Weights of a small image captioner: 64-pixel images.
Rows from block 2 of the text decoder, named by matrix and row number. Each number is 128 + 32 x the weight over the matrix's rms, rounded and kept within 0 to 255. All counts start at 0.
# proj: attention output (decoder.blocks.2.attn.proj.weight, 320x320), inputs 160-239
proj.227 [ 91 146 136 102 110 161 179 132 122 118 126 145 165 125 179 136 152 123 121 208 115 123 132 164  92 109  83 117 108  99  97  88  96 113 161 130  97 123  98 135 115  85 119 148 142 115  90 112 170 119 156 119 205 161 149 111 120 118 145 128 142 144 122 104 124 113 100 135 147 168 217 144 125 142  87  93 130 127 125 154]
proj.228 [125 110 131 155 148 122 126 167 114 106 145 106  92  60 102  92 129 127 128  94  70 114 164 141 120  68  54 151  89 172 124 199 136 162 120  64  96 123  79 106 121 122 135 116  69 135 133 147 158 151 171 134 142 110 147 143 116 154  85 187 150 140 123 154  98 122  77  52 107 178 124 182 135 167 116 136  93 148 155 199]
proj.229 [109 119 115 141 171 107 121 154 153 170  82 153 175 104 106 159 128 109 141 157 160 155 123 111 138 175 132 144 161 141 161 111  98 126 124 150 106 137 155 130 101 147 163 144 145 155 111 186 119 135 123 109 133 120 151 184 162 150 120  87 148 162  88 114 145 109 125  87 148 141 132  95 109 112 131 112 103 115 112  86]
proj.230 [115 117 149 127 112 114 140 121 140 102  76  71 155 106  70 172 174 169 158 116 163 108 167 149 140 109 108 129 113 107 135 164  87 143 150 160 120 171 144 128 111 134 152 125  88 140 158 127 123 167 117 148 109 126 128 114 131 126 130 122 159 112 152 175  90 140 129 129  95 140 131 117 150 134 136 157 177  91 147  79]
proj.231 [156 118  87 107 122 149 118 173 118 155  94 149  67 161 153  86  92 166  99 146 161 151 178 189  98 141  80 126 186  82  91 137 130 119 100 136 129 151 149 118  75 119 120 207 161 120 179 130 124 169 109 204  79 107  93 157 102 138  74 128  83 135  88 143 129  44 104 138 151  71 136  83 120 146 164  85  93 142 168 219]
proj.232 [134 144 117 169 153 133  81  55 134 146 159 126 105 178 159 177  60 117 130 175 107 120 125 119 148 107 154 109 158 130 169 118 157  63 144 100 166 135 156  80 115 127  93  98  97 156 134  99  99 103 115  90 160 141 133 183  94 138 149 167 113 145 121 129 156 147 163 137 135 100 105 136  90 144 123 145 114 117 128 127]
proj.233 [150 139 113 159 169 113 130 139 121 111 116 127 104 121 117 114 189  93 108 166 159 154 103 100 125 131 125 185 126  88 120 125 158 140 137  50 154 131  90 108 135 138 130 129 121 170 158 132 141  90  96 126 190 164 154  88 101 135 111 117  95  81 154 113 113 103 131 147 164 200 123 179 105  98  97 121 118 119 131 125]
proj.234 [167 136 186 119 110 205 156 119 123 122 116 137 134 102 131 133 149 111 179 147  79  97 153 131 166 127 127 113 154  65 125  97 106 128 186 142 176 172  89  63 165 157 114 133 175  95 125 141 107 121 142 135 138 179 199 129 183 173 157 134 154 122 200 119 170 152 177 175 132 158 105 119 111 160 111 150 179  71  94  89]
proj.235 [113 162 175 145 121 157 142 141 128 133 116  89  94 156 137 200 173 127 181 192 147 144 110 158 127 116  84 172 136 152 115  91 119 135 175  82 150 206 155 131 134 116  86 102 107 129 125 124 140 134 153 111  93 181 149 159 151 105 183 155 134 101  99 167 131 155 135 119  97 193 136 128 156 103 112 100 170 125 158 118]
proj.236 [ 71 168 158 173 123 178 180 164 157 165 164  89 173 157  69 121 129 145 108 117 135 156  90  89 219 100 114  84 178 117 196 138 177 124  67  82 122 142 120 135 114  75 120 168 140 143 114  67 160 152 184 165 100  76 152 149  85 145 122 185 179 117  59 154 174 141 138 146 134 154 175 141 117 151  89 131 105 108 149 172]
proj.237 [162  92 153 115 141  96  60 125 101 124 107 138 118 134 132 170  80  92 109 113 136  89 173 128 133 139 115 127 187 224 150 149 154 138 126 106 157 124 156  80  78 202 167 157  86 180 130 114 104 150 144  57 144 162 113 131 113 134 132 112 175 168 134 158 145 126 134 128 177 149 129 166 168 134 118 158 160 143 107 164]
proj.238 [172 115 127 167 119 100  73 112 103 150 163  98 108 111 142  88 154 163 114 146  68  85 136 146 123 152 173 117 113 137 121 107 146 133 111 164 143 136 132 121  89 123 146 153 131 137 172 195 121 115  90 186 102  74 141 122 167 155 149 151 101  65 118 136 105  83 125  99 166 121 163 117  99 156 121 155 137 186 109  95]
proj.239 [106 177 157 110 130 185  80 141 122 136 122 141  99 119 125 133 103 165  77 116  81 184 195 109 124 125 120  61 179  97 136 147 136 155 112 121 123 107 121 105 138 117  94 128 117 179 108 109 134 173 166 146 122 108 105 182  99 110 112 109 147 113 158 183 104 126 149 164 147 173 110 115 150 135 142 174 114 123 103  98]
proj.240 [139 146 134 178 123  78 117  96 113 125 154 110 123 115 137 133 122 116 157 108 161  97 120 148 114 170 106 100 139 114  98 148 155  91 101 116 132 141 127 188 131 121 145 160 167 117 126 117 145 132 102 171 147 148 137 175 145 102  92 137 108 118 106 142  83  78 137 125 121 111 171 105 143  80 132 156 156 127 136 102]
proj.241 [ 69 207 121 161 158 152 148 120  54 117 255 151 171 133 122 137 118 113 111 185 136  96 225 139 129 143 163 105 166 155 133 183 113 111 158 119 152 115  64 158 160  97 155  49  79  69 157 176  86 180 183 146 138  82  99 117 143 150  99 167 127 110 157 147 165 158 119 127 137  77 198 160 101 124 141  85 149 118 152  73]
proj.242 [125  99  52 115  92 149 215 125 211 101 140 181 108 188  74  95 116 195 117 138 155 137 142 107 112 122  78  80 130 121  96  73 165 154 133  89 131 124 187 146 158 133 116 131 142 105 107 163  58 139 113  78 158 143  84 138 152 127 115  77 132 156 159 123 160 114 143 177 123 107 112 198 114 135  76 116 133 112 102 129]
proj.243 [100 129 148 136 102 130  81 115 127 114 161 137 105  74 166  95  90  90 157 124 151 113 109  76 174 143 196  89 222 140 134 165  39 130 104 158 100 180 104  95  76 110  64 144 153 149 158  99 170 131 139 110 101 110 172 149 152 118 153 138 186 119 147 168 124  68 100 120 117 175 132 161 157 123 146 127 166 164 172 171]
proj.244 [149 134 140 114 192 134 128 114 109 157 125 107  86 129 128  82 176 148 130 128 106 144 118 111  87  85  75 142 135 148 126 143 108 127 123  70 137 110 141 118 131 138 112 166  95 101 148 155 126 186 116  73 154 102 121 135 174  79  93  75 115 141  69 112  95  89  87 109 154 136 120 117  82 146  96 142  81 144 178 108]
proj.245 [ 89 121 117 139 150  77 181 177 140 125 130 186 111 103 148 129 153 103 136 201  97 139 121 175 124 161 142 129 130 123 159 107 169  83  86  88 188 150  79 107  60 134 111 116  80 105 128 147 145 171 114 120 122 136 144 180 138 174  35 140 116 140 120 100 134 166  94 154  79 103 123  62 111 126 154  97 170 102  80 139]
proj.246 [155 145  83  99 151 144 153  85 137  64  68 141 121 124 132 141 109 175 110 194 116 172 157 122 146 141 132  94 105  98 116  64 166 149 125  84 125 174 215 145 123 145 170  93 167 152 133 110 115 142 171 161 161 146 153 118  85 137 182 135 107 117  90 161  98  95  52 178 113  74 124 147 172  92 120 109 115 114 102 163]
proj.247 [102 124  87 162 184 125  96 175 141 168 105  98 152 170 154 128 130 124 200 141 154 155 144 170  66 154 108  49 144 158 176  84 123 115 108 100 134 113 117  49 117 105 122 134 197 126 113 151 120  92 137  73 131 147 179 207 146 119  86 181 129 142 150 124 173 108 112 124 115  76 165 140 135 106 125 209 120 140 165 174]
proj.248 [126 170 154 169  85 125 178  80 112 149 149  82 144 158 104 193  96 161 124 163 138 128 149 148 135 112 150 144  57 155 164 117 131 111 125 154  90 106 160 148 176 147 147 132 128 108 180  90 161 135 148 110 161 145 158  93 102 148 121  96 104 141  74 122 109  84 106  81 133 162 116  78 118  96 131 129 137 130 150 157]
proj.249 [108 139  97 161 143  92  52 112 180 114  95 119 143 121 138 169 131 134 101 111 173 160 134 122  57 115  89 140 112 139 161  85 163  66 122 108 152 125 162 148  99 122 131  64 174 155 127  97 136 125 131  82 111 132 143 161  53 137  83 103 134 150  93 152 112 150 130 153 106 117 111 120 134 134 135 151 166 144 155 139]
proj.250 [121 101 143  95 122  85 131 147 118  69 100  77 122 165 122 106 103  82 132 118 103 143 162 169 162  65 158 178 160 128 100 107 201 127 118 121 175 132 145 112 147 131 135  84 134  96 117 173  76 123 110 155  87 102 118 179 149  93  47 103 100 133 130 158 183 176 191 149 136 112 119 136 124  70 138 162 168  89  95 145]
proj.251 [101  79 110  95 180  80  95 191 109 110  97 127 130 146 150 145 113 145 140 116 160 108 155 107 126 132 132 127 117 122 146 170 145 162 117  65  95  92 155 171 136 102 122 193  62 118 135 155 166 133 134 164 143 142 152 114 139 129  98  97 127 135 121  97 121 159 144 149 111 109 110  71 130 119 144 114  72  80 183 157]
proj.252 [173 140 189 173  77 190  77 142 137 174 111 171 177 103 140  83 106  83 161 169 179 148 105 157 130 113 178 136 105 163 108 118 127 128 114 116  45 100 107  96 100  95 209 119 178 133 184 103  83 141 124 163  89 133 170  75 137 132 179 160 111 160 175 126 117 128 155 147  95 128 139 146 140 144  47 107 133 115 121 134]
proj.253 [109 169 113 141 166 112 106  86 119 152 110  89 127 120 168  17 174 156 146 184 184 117 122  91 129 175 123 101 121 119 166  62 132 211 136 136 100 154 107 143 189 138 169  97 115 103 106 164 132  76 121 102 119 124 130 133 160 115  96 120 156  39 104  75  86 134  92 123 146 100 195 160  95 172 160 135 127 183 121  65]
proj.254 [152  82 127  76 165 161 170 140 134 135 118 128  99 118 122 104 160 125 141 169 176 117  94  91 162 138 156 169 161 156 114 141 127 140 139 125  84 141  99 116  83 155 144 130 108 107 170 112 111 148 132 143  89 165 152 131 146 169  92 156 164 138 105 121 126 138 135 160 133 109 108 151 178 160 151 125 145 158  95 164]
proj.255 [128 139  93 138 126 120 105 113 152 118  86 102 116 160 143 111 114  98 119 147 159  94 135 169  71 100 153 150 140 118 147 129 143 156 124 151 167 126 129 134 127  85 176 142 125 124 156 109 138 111 131 148 125  76 133 140 134 117 130 160 135 150 126 156 135 166 145 111 117 162 131 147 129 150 123 130 169 112  97 151]
proj.256 [198 125 150 121 144  84 127 121 133 117 202 122 142  88 124 136 155 107 128 136 106 118  84 123 131  90  96 137 108 124  79 113 141 134  99 136 119 114 123 135 151  77 125 120 135  93  97 140  85 129 114 148 164 138 155 116 139 115 124 132 112 122 101 180 175 134 122 150 121 123 121 164 122 143 121 127 123 154 105 136]
proj.257 [ 92 127 177 143 160 147 187  97  87 138 133  94 152 158 148 152 136 109 114  92 154 152 125  91 104 112 125  80 134 105 134 148 143 105 184 135 146 111 147 108 100 103  79 127 153 182 135 131 100 137 135 110 167 146 111 182 165 109 114  96 151 148 129 168 166 135 150 106 150  55 138 128 135 117 167 133 133 129 125 143]
proj.258 [114 135 189 164 113 127 103 144 118 155  89  75 156 130 107 126 145 146 175 132 144  78 175 129 125 155 153 138  92  75 108 149 114 137 131 134  79 144  64 164 146 130 154 156 139 147 151 129 124 151 136 133 196 133 152 129  94  81  76 116  79  96 117 103 101  72 154 159 109 119  95  74 127  92 157 133 191 148 149 147]
proj.259 [ 87  75 119 188 111 105 176 137 216  63 167  89 182 124 107 139 150  72 121 185 208  83 156 135 170 120 165 106 119 103 157 120 123 132 130 111 159 139 119 123 132 125 131 147 173 173 153  79 195 149 169 110 165 105 147 149 140 167 147 113  97 186 128 165  96 158 139  89 113  93 118  81 206  91 129 185 125 171 144 172]
proj.260 [ 94  79 142 136 128 128 107 134 181 192 150  96 148 130 133 156 127 174 122 126 136 145 116 134  88 112 129 157 111 116 233  93 205 146 130 135 151 153 143 102 187  91 158 104 193 108 115  81 159  79 116 111 124  97 141 143 136 142 165 114 152 158 179  95 121 194 141 114 140  86 164 113 163 144  55 119 138 114 226 117]
proj.261 [ 88 144  78 105 117 119 141 125 116 128 150 114 144 132 131 137 136 151 146 103 116 177  96  80 147  85 168  47 179 121 126 124 187 104 143 143 118 164 128 161 126 151  77 108 117 141 136 121 106 106 156 142  94 120 140 165 139 140 155 175  99  98 117 125 117 141 140 169 109 110 121 147  78 112 136 117 138 142 153 166]
proj.262 [ 93  52 127 150 196  88 139 201 138 142 163 144 154 112 124 133 133 154 135  98 109 120 158 108 177 161 192 135  65 100 180  96 112 107 115 179 141  96 120 109 180 120 100 106 173 138  67 141 137 160 158 134 151  63 159 167 130 127 131 117  91 151 143 152 172 130 160 137  76 201 117 111 141 100  82  93 178 106 139 114]
proj.263 [135 150 109 138 189 173 147  89 118 152 102  90 104 133 118  88 127 175 103  93 106 152 125 136 169 132 132 121 138 120 123 155 104 109 156 145  85  56 113 118  85  81 102 106 153 139  88 162  97 152 121  89 168 175  90 147  69  89  78 169  61 201 148 112 129 140 166 118 153 103 173  98  92 151  90 161  63  93 144 174]
proj.264 [111  92 138 121  62 159  91 115 135 131  81 118 151 132 101 107  99 119 108 135 121  99 139 119 118 143 115 138 149 133  74 128 139 167 144 111 119 149 113 145 152 172  97 108 108 102 114 154 132 181 119  80  90 151 138 100 144 130 127  79  98 150 118 100 168 151 152 113 130 117 127 142 143 101 106 143 132 154 103 135]
proj.265 [113 134 108 211 108 134 154 139  93  84 122 147 117 109 107  75 107 103 114 137 149 165 164 112 105 134 107 148  77 111 170 122 110 120 126 147 120 146 121 154 134 114 147 113 131 115  96 118 145 118 182 153  96  95 107 168 121 121 138 141 127 116  75 112 139 146  95 173 144 156 160 146 119 142 163 149 109 123 111 101]
proj.266 [146  79 165 159 189  71 161 144 121 193 158 107 108 165 158 136  45 135 119 142 121 118 120 148  65 103 130 112 130 113 108 158 131 138 124 167 111 107 141 125 172 171 158  78 118 120 152 107 140  77 123 158  75 156 131  91 119  99 125 113 112 146 129 103  85 159 182 134 156 105  97 102 150 138  93  45 164  61 113 131]
proj.267 [129 117 136 145 127 136 156 115  97 113 134  99 121 113 124 134  72 142 198 151 135 118 116 134 109 137 150  99 143  99  97 134 162  85 181 145 146 177 116 152 146 129 136 144 114 181  94 101 138  99 108 151 124 127 144 142 165  96  80  91 137  97 105 126 145  92 134 114 147 133 147 125 142 149 109 119 131 160 160 126]
proj.268 [141 160 185 221  70 154 147 132 138 144 115  70  97  79  87 109 123 125 155  68 120 117 120 100 104 111  70 171 118 124 118 107 134 152 150  90 146 131 117 176 103 103 138  55  95 138 132  92 148 155 119 131 126 101 117 147 103 164  85 125 147  52  74 142 141 106  64 147 126  93 105 118 106 156 130 136 174 125 147 110]
proj.269 [152 114 134 143 144 137 166 107 142 120 109 157  96  94 111 159 112 129 111 109 112 136  56  48 135 148  70 149  98 122  84  84 128 150 138 109  72 118 141 145 147  97 111 205  98  82 150 151 150 192 125 148 155 119 184 107 118 139 162 133 111 159 145 146 139 131 144 138 159 135 101 136  87 152 156 148 134 113 130 119]
proj.270 [109 137 142  99 108  96 140 181  89 118  98 145 130 139  60 106 160 162 189 143 119 141 112 131 128 140 164 130  90  96 136 176 149 136  80 113 140  93 175 106 155 119 176  78 135 112 134 104 111 139 155 111 176 165 158 191 119 191 126  94  78 130 128 151 150  79 154 147  94  60 147 154 188 141 103  94 125 119 176 123]
proj.271 [168 107 242 177  85 144 155  77  97 149 146  73 178 118 118 102 144  93  78 126  97  98 134 114 139 115 121 108 162 157 118 142 135 107  62 158 128 104 106 160 150 141 150 163 128 128 115 100 127 156 139  77 162  74  57 110 139 124 126 136  81 118 136  82 140 147 144  74  88 171 139 137 162 154 163 109 154  87 137 139]
proj.272 [112 112 156 139 110  65 121 141 158  99 172 160 148 153 193 147 101  99 117 145 140  88 158  99 165 149 113 125 130 129 124 165 210 120 176 164 146 168  81  89 144 173 101 115 176 128 148  88 104 108  89 186 192 192 178 114 183 164 180 129  93 111 112 136  97 131 156  88 157 123  83  72 114 110  84 110 174  89 127 129]
proj.273 [180  65 159 168 136 134 135 144  81 167 172  68  92 115  71 149 181 104  52 120 154 119  96 130 148 131 190 165 137 120 137  99 170 152  79 137 123  60 155 171 142 128 153 122 122 182 110 191 171 136 181 125 177 146 138 150 124 142  88 158  85 147 127 112 169 140 122 106 120 124 131 117 128  97 139  77  71 164 160 153]
proj.274 [ 48 120 132 141 137 167 155 145  51 144 141 172 176  83 189 135 133 141 120  84  76 103 144 124  87 164 157 106 128 141 182 131 129  65 133 101 136  72 124  87 171 114 152 141 150 198 102 124 183 108 122  97 104  88 130 122 119 123  87 100 141 146  98 148 130 118 152 143  65  98 133  94 173  80  89 118  77  98 116 122]
proj.275 [124 140 108  71 127 143 140 180 161 168  93 118 149 110 143 125 108 113  92 105 155  77 152 141  87 117 119 140 220  93 137 140 208 191 163 153 170 125 120  90 123 136  87  91  99 201 145 178 130 147 121 109 121 147 132 105  90  96  35 172 151  85 142  95  87  91 159 127 102 139 122 187  81 140  64 161  70  75 207 142]
proj.276 [ 86 158 111 170 141 185 156 108  99 148 121  94  92  94 174 160 149 153 114  96 116 110 143 110 143 177 130 157 113 110  88 137  98 209  77 143  75 114 101  94 133 137  80 143 130 122 126 144  84 115 116  90 169  55 131 183 182 147  93 118  64  90 137 100 131 157 117 201 135  70  89 133 111 108 170 142 174 179  91 110]
proj.277 [136  97  98 177 136 149 153  27 121 150 115 145 180 121 196  93 110 165 152  81 127 148  63 106 121  97 118 121 106 178 123 148 130 165 178 117 191 124 137  71 197  92  94  90 104 147  99 102  79 107 179  88 120  92  56 141 143 137 196 122 148 122 104 104 137 119 113  99  74 118 107  91 166  86  81 136 180 154 106 121]
proj.278 [114 176 108 173 151 215  96 122 180  81 144 113 105 108 123  74 161 147  83 113 114 120 101 129  82 110 158 110 125 121 150 109 134 121  86 123 129 110 113 119 144 166 142 106 109 110  74 135 140 135 134  83 126 119 112 125  91 126 128 139 176  96 136 164 143 155 167 164 145  76 114 135  86  97 192 147 119 154 143 149]
proj.279 [112 118 113 164  99  99  89 143  72 126 140 120 123 155 173 161  86 145 140 106  73 188 137 128 136 161 195 103 152  99  70 158 150 102 124  90 109 135 111  84 131 137 115 108 126 144 184 186 129  96 146 105 160 158 169 169 202  95 190 132 145 119 172 120 187  63 164 138 119 107 140 121 153 113 111 119 140 149 180 124]
proj.280 [146 114 124 116 144 186 126 126 141 134 116 179  82  93  80  93 158 122  90 129 142 146 143 140 143 105  97  75  51 122 109 145 119 142 140 108  75 168 138 118 181 183 135 148 130 102 104 100  94 151 107 115 145 133 146 112 113 160 123  90 160 151 137  89 135 132 204 180 136 102 133 133 126 158 137 156 111 112 134 117]
proj.281 [105 191  85 195  73 109 119 149 132 157 182 140 127 109 140 157 113  81  90 121 120 143 150  87 180  95 184 114 126 135 155 155  76 102  82 106  98 171 135  73  65 124 128 127  78  98 147 135 192 174  74 146 124  84 155 161 120 161  82 143 109  72 132 156 138 117 126 173 163 134 146 116 149 146 115 120 163 127 104 109]
proj.282 [126 145 101 116  90 150 131 174 147 143 122 175 175 119 112  90 180 106 190 109 145 101  86  82 110 133 135  83 120 104 154 205 103 138  53 128  81 130 142 128 128 109  86 138 176 127 166 125 113 131 169 128 125 114 110  93 160 177 177 116 133 109  86  74 151  97 151 134 158 105 116 172 123 184 117 115  62 158 111 181]
proj.283 [105  89 117 128 127 138 130 134 134 172 154 141 134 154 134 145 109 119 160  94 164 135  80  87 158 125 100 143 134 120 157 125 140 108 156 172 125 118 126 132 160 118 109  92 136  96 135 153 119 124  92 114 130 128 164  95 143 121 113 114 156 149 133 148 138 109 165 133 152 129 149 131 135 121 109 156  97 129 132 105]
proj.284 [107 105 118 115 115  81 131  90 131 137 141 110 140 179 122 157 147 158 143 218 102 154  88 184 112 156 153 176 138  59  93 122 174 153 136 105 166 112 147 106 157 171 149 123 104 126 155 137 174 128 128  98 145 139 122 127 178  98 118  94  70 142  79 136 140  92 129 201  73 110 170 145 147 229 137 110  83  49 105  71]
proj.285 [102 101  35 106  96 118 157 113  61 165 163 137 124 125 175  94  82 125 109 126 136 164 132 102 155 100 117  88 117 155 172 187 156 105  67  99  62 204 161 112 161 156  75 122 161 180 154 140 128 127 167  59 115 129 120 154 127 178  64 137 142  94 131 140 170  93 118 119  50 165 101 175  98  69 121 138 211  77 100 146]
proj.286 [139 158  86 123 142 149 104 130 135 122 116 139 139 160 147 114 105 132 165 139 132 118 107 154 133 131 144  91 118 157 153 112 142 155 143 116 111 108  82 132 138 176 145 119 130 132 100 104 133 124 111 134 118 118 138 116 114 164 166 169 150 121 143 149 159 111 130 100 108 189 161 171  77 145 164 156 123 138 102 140]
proj.287 [125 149 135 100 169 117 123 155 143 160 147 103 149 163  99 111 119 156 123 132 140 131  98 106 134 156 138 142 175 163 146 150 141 108 132 139 107 164 143  86 175 130 103 105 122 144 117 141 113  89 134 112 139 157 132 133 168 208 183 132 123 133 123 119 109 133  97 144 157 117 179  55 151 117 178 159 177 147 117 153]
proj.288 [184 114 168  87  89 102  44 129 138 121 157 126 130  86 101  99 155 162  82 113 123 121 138 153  92  95 184  85 181 113 136 157  99 123 131 165 151 138 132 151 141 138 125 125 123 127  99 107 163 152 136  82 132 161  99 121 174 107 108 146 132 125 141 117 124 106 112 134 134 104 142 130 112  90  78 102 144 139 139 187]
proj.289 [109 183 134 173  43 112 171  85 144  98  86 140 103 179 121 120 178 187  44  69 109 123  94 158 172 114 135 164  98 100 154 114 106  55 135 148 146  94 121 159  85 103  43 146 131 156 118 129  84 159  75 129 184 138 135 114 122  77  71  92 105  51 229 137 116 135 129 123  90  90 203  76 138 202 117 139 112 167 182 134]
proj.290 [141 171 114 175 153 174  82 149  81 154 112 120 141 134 148 102 116 141 163  63 168 140 102 139 124 160 113 112 196  99 124 141 216 118 160 131 103 121 124 158 138  66 135 136  82 143 117 109  89  60 195  98  78  75 127  96 109 191 103 174  82 148 127 125  99 153  84 152  89 143 108 170 149  62  97 143 121 130 180  83]
proj.291 [154 149  92  93 123  57 169 104 128 174 171 120 133  79 117  70 131 157 124  84 108 107  90 115 126 102 104 195 130 125 103 102 173  84 134 110 158  92 148 106 192 158 197 117  91 140 111 110 149 162 144  88  95 151 193 133 100 125 104 172 151 200  85 127  76  91 163  84 159 108 115 152 123  88 161 120 165 134 112 156]
proj.292 [ 85 154 120  90 156 105 105 104  86 189 122 125 179  83  36 149 157  99 150 126 117 132 100 155  79  87 196  92 132 114 108  96 126 136 184 113 162 100  69 133  46 140 117 110 153 164 131 139 122 114 163 148 157 105 131 114 103 158 155  55 135 210  66  92 129  51 126 141 114 124 146  94 106 151 166 199  99 162 181 135]
proj.293 [203 128 169 178 160 132 141 105 102 114 120  92 157 107 128 150 161 205 151 164  87 171  87  71 113 152 120 113  87 105 144 140 173 130 126 122 170 124 100 147  97 141 147  78  87 116 120 119 112 123  81 218  95 149 174 110 145 129 112 185 125  73 144  93  72 108 159 135 132  91 125 100 130 111 188 110  98 177 132 118]
proj.294 [133 129 125 159 118 123  87 119 112 181 133 139 137  66 201 173  85 212 161 125 137 150 167 148 174 123 120 137 122 160 178 212 127 118  96 146 111  78 128  91  90 141  85 149 176 146 166 130 135  85 125  89 143 171 212  73 150 114 107 106 129  98 113 197 103 123  53  75 127 160 133  96 122 111 163 106 125 129 128  84]
proj.295 [ 45 173 146 140 137 115 121 123 179 134 118 103 132 154  95 110 103 170 134 146 118 102 160  97 144  77 114 109 133 159 131  52 170  93  91 133 175 111  92 127 156 145  63 138  92 128 102 109 148 149 109  69 151  86  97 135 138 148 156 140 121 138 128 104 171  63 121 133 127 109 111 207  87 124 149  91 153 119 144 105]
proj.296 [ 62  44 132 107  68  91 151 152  78 128 203 182 120 146 156 146 147  85 157 123 194 144 145 112 165  98 134  63 144 156 126 135 174 148 168  88  76 156  70 155 155  98 115  69 141 156 111 121 103 136 149 131 171 144  99   7  88 125 123 152 151 122 148  46 123 136 137 123  78  97 145 119 170 100 131 148 113 193 205 142]
proj.297 [117 103 108 148 165  83 117 111 190 158  89  94 170 111 147 164 136 159 151  88 147 113  99 208 181  88  96 107 158 132 130 127 125 149 118 107 118 153 115 173 203 132  96  71 104 133  90 154 191 151 114 146  68 168 104 120 110 170  64 145 151 112  95  74  76 137 115  85 183 158 147 163 171 133 143 150 111  95 160 102]
proj.298 [175 111 128 157 145 129 130  79 130 166 148  74 115 161 134 189  90 110 148 149  85 136 135 106  87 140  82 143 181 131  83 115 140 103  67 134 152 115 134 111 118 131 107  77 128  80  72 148 149 109 139 133 109  88 140 132 101 153  96 134 162 126 156 102 116 134 162 128  85 133 144 103 118 142 125 140 129 126 118 110]
proj.299 [160  83 173 118  93  95 177 143  64 150 150 158 118 117  98 122 103 160 147  95 117 214 107 165 141  82 151 165 146  89 126 122 153 140 153 159 140 129 106  91 166 131 163 142 113 143 115 128 161 114 137 196 237 118 152  97 145 159 138 105  86 132 138  95 148 146 134 108 170 113  93 162 143 183 117 158  94 181  92 127]
proj.300 [ 99 119 148 114 126 150  77  83 164 131 126 141 156 147 117 105 157 122 136 118 103 142 112 128 157 115 149 123 118 123 138 157 117 129  91  67 111 123 148 127 176 144  93 117 117 119 110  96 129 132 107 155 146 126 154 147 104 163 144 144 112 176 135  96  94 140 137 116 122 129 156 104  86 123 167 133 142 155 121 116]
proj.301 [165 149 112 172 182 125 129 102 162  84  74 129  93 155 145 160  85 122 121 169  42 215 159 118  99 180 140 129 119 119  96 180  74 149 202 106 162 113 104  72 166 178 128  68 137 108 132 113 150 114 156  52 140  82 130  99 109 142  77 135 130 137 171 140  89  82  88 157 166  54 142 116 158 160 143 110 131  81 116 126]
proj.302 [ 85 139 159 242 182  86 140 124 118  88 102  72 173  91  80 167 128 122 130 104  89 135 132 116 181  93 116 136  93 147 138 164 120  85 102 159 162 135 108 104 136 133 120 158 170 142 161 159 178 115 175 140 140 110 161 110 106 192 110 105 112 160 122 148 139 170 123 132  85  95 124 106 102 160 116 121  73 165 227 152]
proj.303 [104  99 155 133  91 155 131  80 139 129 138  80 120 108 169 172 150 114  84 102 132  88  92 141 158 173 103  77 172 132 113 101 115 110 137 116 141 151 195 129  92 157 149 113 112 149 105 159 154 120 136 149 174  98 128 143 125 140 125  97 116  71 148  96 122  58 166  92 142 152 119  81 154  62 185 155 195 121 190 149]
proj.304 [111 101 140 101 122 141 153 125 100 130  80 139 171 166 121  70 173 167  90 159 117  88 153 112 174 105 119  90 132 126 132 150 159  93 160 150 120 189  80  89 147 127  96  84 113  85 128 181  78 137 105 123 167 140  95 131 114 108 140 168 105 171 182 120 154 148 139 109 132 104 155  93 144 133 173  99 108 150 181 144]
proj.305 [129 111 133  88 136 116 157  50  81  92 121 149 124  95 158 113 128 134 121 182 124 153 111 179 143 172 128 103 188 211 111  62 138 191 135  65 131 119 115 101 162 131 140 113 155 115 120 112 128 113 145  89 158 141 121 112 155  55 102 162 126 142 147 175 103 136 152 144  76 106 120 116  94 166 114 111 115 155 130 160]
proj.306 [ 90 118  84 114 164 136 144 128 145 116 147 230 186 147 123  91 102 140 151 101  76 126 150 177  99 135 160 142 110 145 177  80 135 140 137 123 175 118 107 147  99  83 161 124 171 127  71 114 123 172 117 163 106 124 116 178 141 140 152 127 136 136 130  90 115 123 103 101  52 104 167  69 129 227  92 173 131 119 141  72]
proj.307 [111 122 118 113 157  60  61 118 139  79 156 164  80 142 174  77 158 138 160 174 174  92 112 148 149 153 141 170 144  59 133 137 103  74 133  94 133 122 111 172 137  77 104  86 158 113 167  60 137 147 136 103  83 125 127 156 152  77  86 178 137 166 118 153  93 110 116 218  57 148 119  89 169 162 189  90 114 122 128 151]
proj.308 [130 133 109 108 137 114  90 121  82 176  34  84 168 145 135 140 127  83 108 147 100 124  76 111 122 101 119  55  97  45 137 190 162 122  84 124  85 143 116  76 102 102 119  65 146 169 115 108  73 125 160 142 186 126 137 113 141  90 171 144 142 136 184  80  95 107 154 108 104  93 113 108 183 139  73 125 139 129 123 175]
proj.309 [119 139 136 173 155  62  96 104 142 101  97  98 142 124 172 145 149 145  97 137 158 136 146 139 136  82  94 114 120  50 173 124 165 136 155 147 154 120  80 195 132 103 140 147 114 178 124 144  71  64 166 105 161 104 138 128  83 115 140 146 109 127 168 106  81  80  93 181 150 189  72 179 128 106 100 148  90  96 102 118]
proj.310 [131  96 157 151  95 124 101  90 100 109  32  91 131 144 137 178  74 205 157 115  95 132 112 144 143 167 147 187 136 129 139 151 151 148  98 120 140 157 159 153 126 179 152 175  78 176 150 118 153  76 149 149 125 163 110 147 154 125 125 121  12  77 134 137 167 171  92 121 103 104 108  99  74 165 142 179 160  90 150 121]
proj.311 [110 151 129 108 129 124 115 134 157 142 165 115 156 131 174 116 109 131  72 118 117 148 102  68 116 125 165 108 135 189 161  60 127 113  84 122 136 105 198 126 121 108 176 115 142 122 166 104 178 174  79  85 123 107 142 136 163 122 147 167 153 147  92 140 102 123 135 110 164 121  76 154 198 111 115 102 137 175 150 118]
proj.312 [137 138 136 175 141 135 123 133 139 119 186 153 126 159 100 125 120 128 165  83  93 114 116 112 107 155 107 111 135 146 132 107 104 132  85 145  91 135 146  94 154 143 131 147 107 124  84 117 193 109  90 115 142 141  86 148 124  88 126 142 167 117 101 125 135 134  68 137 130  84 162 109 140 150 126 126 126  77 105 196]